python train.py --train_examples=52083 --gain_aug_db=10 --targets=["root"] --arch="crnn" --norm="batchnorm" --wave_channels=64 --wave_strides=[5, 4, 4, 2] --label_smoothing=0.1 --loss="cross_entropy" --optimizer="muon" --muon_scale="original" --adamw_lr_other_params=0.0013 --warmup_steps=100 --adamw_weight_decay_other_params=0
Rows from block 4 of a small sound classifier, named by matrix and row number. Each number is 128 + 32 x the weight over its row's rms, rounded and kept within 0 to 255. All counts start at 0. Numbers have three digits each. After the name is the row's rms in percent of the matrix's.
After each channel's rows are labels from the 100 clips, of 14848, where the channel reaches its highest value: "top examples" is what is common among them. Only what is clearly more common there than usual is listed. The data: chords played on synthesised instruments. In brackets: how many of the 100, against the usual share in percent.
# conv: width-3 conv, stride 2 (model.blocks.4.conv.weight, 320x208x3, each kernel summed), inputs 0-207

conv.7 091:135076165142138121097041157131120135118126084154090177095149127128184119021102128174110121112114097177114104113118153141168135129061116120116149189149100133133183133119089138142182128133156131069124128165143117106108124154139160128100088086144178159119110115064129145086097116104161133162162113056124110115171131153087131183159152056119159104122134120119106173101139048109133174187120163171089126096155137160123103174152098082145070130149147118097087107198119132132177137128126169106130150122150160173174174119145130065131132169144112122080131203133161069157127109133129176115132128117125186179150125154145119231137137149105
top examples: the note G# (88 vs 29.4); the note D# (63 vs 29.8); root: G# (59 vs 8)

conv.167 104:141138084112143104093136131105134146141069155121126132146146157096155128151154126099138151157112106102168066134111151129131147129104117134161139159093132131129224121162212104134172101135183183136133162136145121143160143155122090076128123149111096093123129156071127113141069056104141102184118072129118122099163151112140185097121131195122112068139141081179123153149079129193110128099102219092052102171201089133122134145109176103167118150146110154091155177110193109068098110081094115125095137103180177108137136079108117119102131122168156111105125176165178092088097159179107151093112155194134131117142149154115106049109131124092
top examples: the note B (94 vs 29.9); the note F# (75 vs 29.9); root: B (61 vs 8.4)

conv.226 106:108150152146141132125126126088115124153135159180110116133147133170121119113110094207123136101056174174166140077116077106119178143127134168111147161115098103114138148118094175133131127151111127096151087078097155166148100156183096050084157148168167104133164127116157128103106112195133139110139093152102135129124204119144105054156119146120108140172128157201134090082094078143199070122154107077137121135172151119083187084141101138182146148150103158214166087103104114119120127131100094151146143147146093098065115116125196065128161149172117079118078099087122175103177131119080133137139118090139090170077084151115100139069121142172
top examples: the note G (73 vs 30.3); the note D (65 vs 29.8); root: G (50 vs 8.1); clipping (32 vs 7.8)

conv.9 104:091104104078175155102104170111141120101161094118127129143109132089132147139108119126134099131144152130111057151088155111117086117124114093102158160150138139203118124128123172183160167149115149135109116140150117083161084107169121079155185077107103093119098125128166173173160108149144058130061080104159082100098111121121124208132114154100148148136110115094178145135127121122116145155073091084149147173157127116051155151140099144097135129100145080043163196128148177176096171123160059194084132057142107104087105136097160101121141086156109077192087159138150083053132126127172146120131105105132115191126093144110136071161133162118
top examples: the note D (65 vs 29.8); the note F# (64 vs 29.9); the note B (62 vs 29.9); root: B (41 vs 8.4)

conv.295 100:098177129090142087215111130110108140136126138152186128133181128117097117097153115149158125177102101121132135163122143123135155087149143160162122150122113087110149100145148133018097130145137158091161051124106169088169117140126172134184183105112123095121104177122181142146133121146117149117206102158123099093199116157109142166116178149121134135059054127109091115145119029086082090162072133103096114143083141116128182094114143123181137128140174104161081196066127087137172161147119111107127077138113141084146098180161095136121099156133124167107138129126153148110163134146076110152103073156178120134159145153130072090156180154122
top examples: the note D (93 vs 29.8); the note A (64 vs 29.9); root: D (62 vs 8.2)

conv.185 095:163150168105163091082188146171108142092060114159180096188168146138119124119152147128127156191107161125127074100163141085139090181157110146155103140116129131184108078107187143092112147121120159124182130114161135141144169193157210152169214157106145182180090155101139129174142118147094094096133128166070156138144102161146101105143137120158090153125131133120125174092117078140139108107097179172143074146159122158112177080152125123117148065163152120165123211140059152122128097155179157191103161114113091102116093080130125160100089107157165121144094050150147155128113115141088115155141100153112101136102085103152107075161124134121
top examples: the note D (60 vs 29.8); clipping (40 vs 7.8); text has "clipped" (40 vs 7.8)

conv.225 107:186098194133114085090119147145120140151199127103196071113117092181136088117119156113118120130126144071156142181147038169083102121109133114170118104035124114129119187183104144118153159199159156144102080111137100148134119102114132127137146147134086058099149107177117092139109136133142109061121093103152080084118112101130156071171115166147122124183079145105165093153121172135171127144140196159151132141058134114116138212100169139129169122140154168163183110130122119151116144048127181142126102101099137092105147115114136124166081114109133100071114178141167195142092108130085156129124160136166132161154115129166109169123132157110
top examples: clipping (32 vs 7.8); text has "clipped" (32 vs 7.8)

conv.136 097:106135084105147139104135123135119178104157131111255142242159131123146133151108076150154164135127135078130135255139120169118153109111133114105121134060116168114137084206149108123151138151151148163140125111157108152121139141104143053114058137095099157135100117139203135163136097069117126093155128137099106115136126129141102129142130157120127078112148111121181100134105123135135127119134165151177062198118147105127159114148140096147120140137102149137113155131082091139123147137113149173149131093097120104138188069114142151126084093107132150121088130131165085111156127122159176080123161133200084170077150181126093108183086069103
top examples: the note D (97 vs 29.8); the note F# (78 vs 29.9); the note A (69 vs 29.9); root: D (62 vs 8.2)

conv.222 107:124150095099099130083123138116168112124156111207149144116091077136137125075147151149156098148131106153108177143212176148125160131160114110139143140147146080092149086109140134194199120177130116110166172156142186127144143169113152102107149155115131139137104118167131148128166122145137127118121093127143123160211206103117129196098128096075160084095063163103100128108086130157101121127114145126098148061140147173144109075112135204140094086119123118153132147081107123123152177140163156123169135179170130163170143206181120182136123180205124180154066077113072088100088106114134165126124160101115123150147098096111143156080081177140
top examples: the note G# (96 vs 29.4); root: G# (60 vs 8); clipping (33 vs 7.8); text has "clipped" (33 vs 7.8)

conv.256 099:148122099175170158113158101124165161093180174097181159086148201149189138181124162135146138213148132110197176059126096151162122174101151118144132091116126161078142140128115191120132136096124124109116124087131161174127103130153150088090097111097103112167095135178134168119151113133163128131172093086078172122099143097161138125163124154115095110118165170082100119145122112123108093116239116153144118135166172096090160100071178136157140129142126141175131088134111145118164096143107088130171119094123205104098091158125130151091137154063151152187181159101121127113133214135161083169161155105156083102151177130104152128091145163113
top examples: the note A (99 vs 29.9); the note E (61 vs 30.6); root: A (56 vs 8.7); clipping (26 vs 7.8)

conv.291 108:112119209078124143087163194164138114125041151062082131074142128182125160127108122131158119149131073147095113121090129132105215138167172167111139121135148099080169104090182111141183071124140118147142121163134138104086090137137136152143100163101125139149150164104125105143129118072129091114169136103181170202139147116127137115116155126135161119146071126140085160159136110104100206193181132031126125147121149090124174097121129109123133120155173140141162101131087132169206104068145162174164128079128130102100166094110159120083134127098134141120147082147082108075068130128157101133163136072136105135179135120151198119155140103141
top examples: clipping (45 vs 7.8); text has "clipped" (45 vs 7.8); root: F (32 vs 8.4)

conv.87 112:120151172119082132152175165097111137131151153160132101093067128145084156054120174099110110102158134157059166126106139137086087096146104099147176126111120142125110094132117107113166160140139184171110087154151081106175144101090142154067101107098170133140158159122176131163151174080102123137156163125102114165140135095161130102098181052116094152156122133135104142030162093194134135137048136098165150154147134093082148129152131134126175104110182109158146098159149130177100146079121164117184098129109162093112103124071151076107179190129115194177158111127114121144074074109179130162102157147141125116130112083142138158145213155169
top examples: the note G# (69 vs 29.4); the note E (62 vs 30.6); clipping (33 vs 7.8); root: E (33 vs 8.4)

conv.108 092:103103114147133075113119135116144161114131120156119150190138068101148149122153158125102095106175149121087161191115138114157103118173152156162147124077174139092124154117134172090160074146162137049153125152137163139182159070092113088168178131161115177107093067151173084085126149133096101123176143106080120102149152159136218113118137073119073161120136129183101131130154134128138101132204108091097113022128064108119107088106109160136088168128156148101126097105110154114068139078148112100203132169154162108183146138078157106176114148093135157151087184117152103115148091122135185107123166174124175142106114144109139098107166136104
top examples: the note G# (100 vs 29.4); the note F# (70 vs 29.9); root: G# (51 vs 8); text has "dominant" (46 vs 17.2)

conv.243 097:171140158107177079097179137130182166139160123053150103172091195183167101088154140132084083025117177151124120099129086147160145088104171132129115127163126139119105093122133159067170126093134115110102138173122129154125163134152154163166125123101191235134173163124155174121083149089118125108140109125118109153123098109116136073146119069137194109136139147132078151119117088131134100157080078150164129125114148100085048162085110101135123114088144117116138131122114088142093133148195114130089116116105181174148171105138148105155176126142138109142109137137086090149059053148141156141154181078105147072137119169157138130157134158089
top examples: the note E (100 vs 30.6); the note B (63 vs 29.9); root: E (52 vs 8.4); clipping (36 vs 7.8)

conv.220 097:167145112150124143138171133116099143086093150154089121105125123160171090157099158091148122110152152098060116215154135128091105134127148085136113117138157173101081170162192103168160185138142137130102138124155114129103155100076101117112126086107105110174148201178072104118124159127163101158108087130151073135165100162174140084212160126151130140162078127111143175160071099105102163133121097149143069155170165146140138094146135139166174163117175146122123171087090187152162105152137104080111069126123125098152129084060121098166090104123141117094092101142115089131159085144112102148116150090133235111102115054122192188137155129131
top examples: clipping (32 vs 7.8); text has "clipped" (32 vs 7.8); root: G (28 vs 8.1); root: C (28 vs 8.4)

conv.27 101:121077114089107067091068160031195073178142069143140164096129131126158099111066089059106094121077140102162172087112129137122118111074136109115088114108128142165171159099175140080156121074160091080109102077115168130090123092133079100127136094104117155159136115105098130142130137076105116076101101125148102115143146138077142163096109113081149144126137078109152115140115056121078180071115173091094123115142104139131102144164166135150074181118155092148111121121100148123159084068139150110132123138160208096158148143144152157093110146157101159109090115112157062146122141105155083157086129106093064066074132129131129162120124145087
top examples: the note B (60 vs 29.9); root: E (27 vs 8.4)

conv.235 098:150127148204132195164088145118190166140077101109131133114121146125091152180122125130104134116132127124111116157080187128116113114146126156102155133117143064095072133125113173124142134085084133119130083126166138143082133097195167143162153127164128119122096159066107145104096162137164125137143113136149147113130155158124201137076155154147145174149108152136167109170122154116119073153113089142052096146088130142126133135108169125110119117083118064083128166079189115132148173140171057199065124095116147085131177255146087137151107137082170140160116113135150121132140183112131153132119114063179055121093119155170184140142104133119
top examples: the note D# (88 vs 29.8); root: D# (62 vs 8.5)

conv.113 093:115056099134108110083110141122190109131082106064090134146143112100144247125157137090129085106141192167178099089074172104140123138117130120084096120120154122151121185169125163135121130180156163124067181074079107197097119156131127135172060134155141156098133147085138194092120136094080133107082121097136081085156099138111140145141140105138139084187112123178101143168161161125125140161138092173080161150108128130152175110137156104082125130186155140100171113082106129098139133126169123127155165140107086096114063152136123133177152197126122156124183107142137088159126102067101168142124090150123060145103131139139086176141147157096
top examples: the note B (65 vs 29.9); clipping (34 vs 7.8); text has "clipped" (34 vs 7.8); root: E (26 vs 8.4)

conv.51 090:175117098120112113107133141143099084071102122116110074157098105128074085165099145111115106119170120144091172130126142166182161135123130117208120122127096144088149127158106152108116146119163141166082171140166134122119195140135089017082123143144077097104097097095112117167127114115153104117131125148096152135109151098087106080068127147143141123192129107197148120177127115099111174124145130120133118124061130137111163185141136146146145159141204144155146109171137104141087120177095131097121136108095080125091205118128044140154151138102177089117166091118119174138051197086061160117164094110117109205141098136182100149147094078137
top examples: the note A (64 vs 29.9); clipping (37 vs 7.8); text has "clipped" (37 vs 7.8)

conv.257 097:166114131084148173158186099152155127179139188157139185138142149111130078123123170133128113115148116122107187171115100078077071155069172134133087166129160133160161160150080138109092095121130113155070149153086136135127155098032122120072078126118174103111140000118137139132126149126070143137156111088149099129133128161127109157178134139147141126141134123128098119163158134102131079138135091145124100077171192128145148113096140166139145147166161079121158113092109092151085159071151187134151163112204110137131125163130087119157120123174135082148137141136158188116148113144098144106153129059157104070076139075127167169083151186102
top examples: the note G (92 vs 30.3); root: G (38 vs 8.1); clipping (31 vs 7.8); text has "clipped" (31 vs 7.8)

conv.72 106:105127187119157140151148124122137138168174130061129169129079198164129094080180166134097156095106100118172128174168088157134141121112126089136140073128123143067145106093099183062163127135125137063086136184146089143084124114162122162151139141139125195150114132130111154112114138128118126078086130147141088154140159133094124061191069086108084122122141149072165176109162156141189151121090086175099131131151102063117095140099075088140111135117099108211138181113156130232134166116106129129112135146105125156120164163145120068133165155139123081133119143134120172164129091130166117133117183120112111073108110084151106100172145211116
top examples: the note E (99 vs 30.6); root: E (46 vs 8.4); clipping (31 vs 7.8); text has "clipped" (31 vs 7.8)

conv.119 103:065122092188124164162086152154082154101169115134139085123148111122087178147114085158163159105118082072104106127124060138091069082165129175177104077109157161127152151113108057106103167141078128118173058108142167157159105097098156094143131101117098087145154123114110133076095136153101116138155148105079111120138142117116173110133073124121126085107094149098136108113091112202171107062141145144108110106093136134142132121105131147124169114118130131149137156086158078134200139079111194120111104078151062107129104078124152124168150124085103198095126157099146112100190129147082121074125077132184067106147146116102098137221143128098
top examples: the note D (97 vs 29.8); root: D (34 vs 8.2); root: A# (25 vs 8.5)

conv.195 108:142125095161084141136135098090143111157140098148132133093081116149112124116109102137166151122134088124097117110175072095096148098088129134187088131120177097104180141144125146107119103095093162060124156152107102117137133172082138128150103129093117117111088105114099084149183137150198085099092146109144147124137084085077237056086096118146158164106136104145143224129165186134083155116096172155146130066127172131124113113111121134115096113144136126156127127131151115071132091082147254122169132145166167167153155125166114074132196169102104153123119126096078097174111102147171128053083098106094100127131129140125115182150137103095
top examples: the note G# (100 vs 29.4); root: C# (43 vs 8.4); root: G# (30 vs 8); clipping (26 vs 7.8)

conv.294 101:151056162121158089173136179176121127136100118086164089120149050213112112154140132088170128117074136110180157182080096170175192126084114138161124128152148124135158095131170135135174100167149170156124118152108156129115141131121067148084094119146122146101156135178156102126131128146131146129130151146185210187105142091140083063151119133106131172198099158078107132102155030119147193134135158127087107147165134144184131151138094118126097107121100069174114101144101111152095157137143192110158130086143166115116096159142124077090157096117088097108127156149161141142094060099106131114135071086106102153130109198122108084133125115110
top examples: the note G# (74 vs 29.4); the note E (60 vs 30.6); clipping (33 vs 7.8); text has "clipped" (33 vs 7.8)

conv.122 113:114096093100089165158154124164113201095092128135117150146107207117135124128136110164122141131177108094131141169089154084183075063125136118141098150161151101147112125143138174131093182122144160090165118146093128144171146138140163149101184181154115125124115178134136117141103056080121125170186084170122176133127076150092098138188130069133159181099121146071099150118135138177133160162079129071099177177167154148115149097139161119118097127173160128184086143122186099191194065079128078141071156128127141140082119114101116094077184145144149107121132195103144119094118119164153104084088159132132154123114149171106176129070151141106
top examples: clipping (45 vs 7.8); text has "clipped" (45 vs 7.8); root: C (26 vs 8.4); root: B (26 vs 8.4)

conv.249 097:133140190076122118116144152141141141132130155114137147112141116131145111118139131108067124138078134208172127036069152110164156146114114084124114092140100114181108163087143070144194126134137151108155087120155118114188098143061129145092146096125177083074140100077105125125111098129144127126117070125154141120104207124119142141134155167086113141092122087193105173147142105144141146145165155200111120126160142107137170056117127164096110149133084166066159177134135154088126140174142131104128079048146085078114093070094188139138152191123119134112132134098120225170166159092114140153128120125135146156086183102075142133098109162083
top examples: the note D (75 vs 29.8); clipping (32 vs 7.8); text has "clipped" (32 vs 7.8)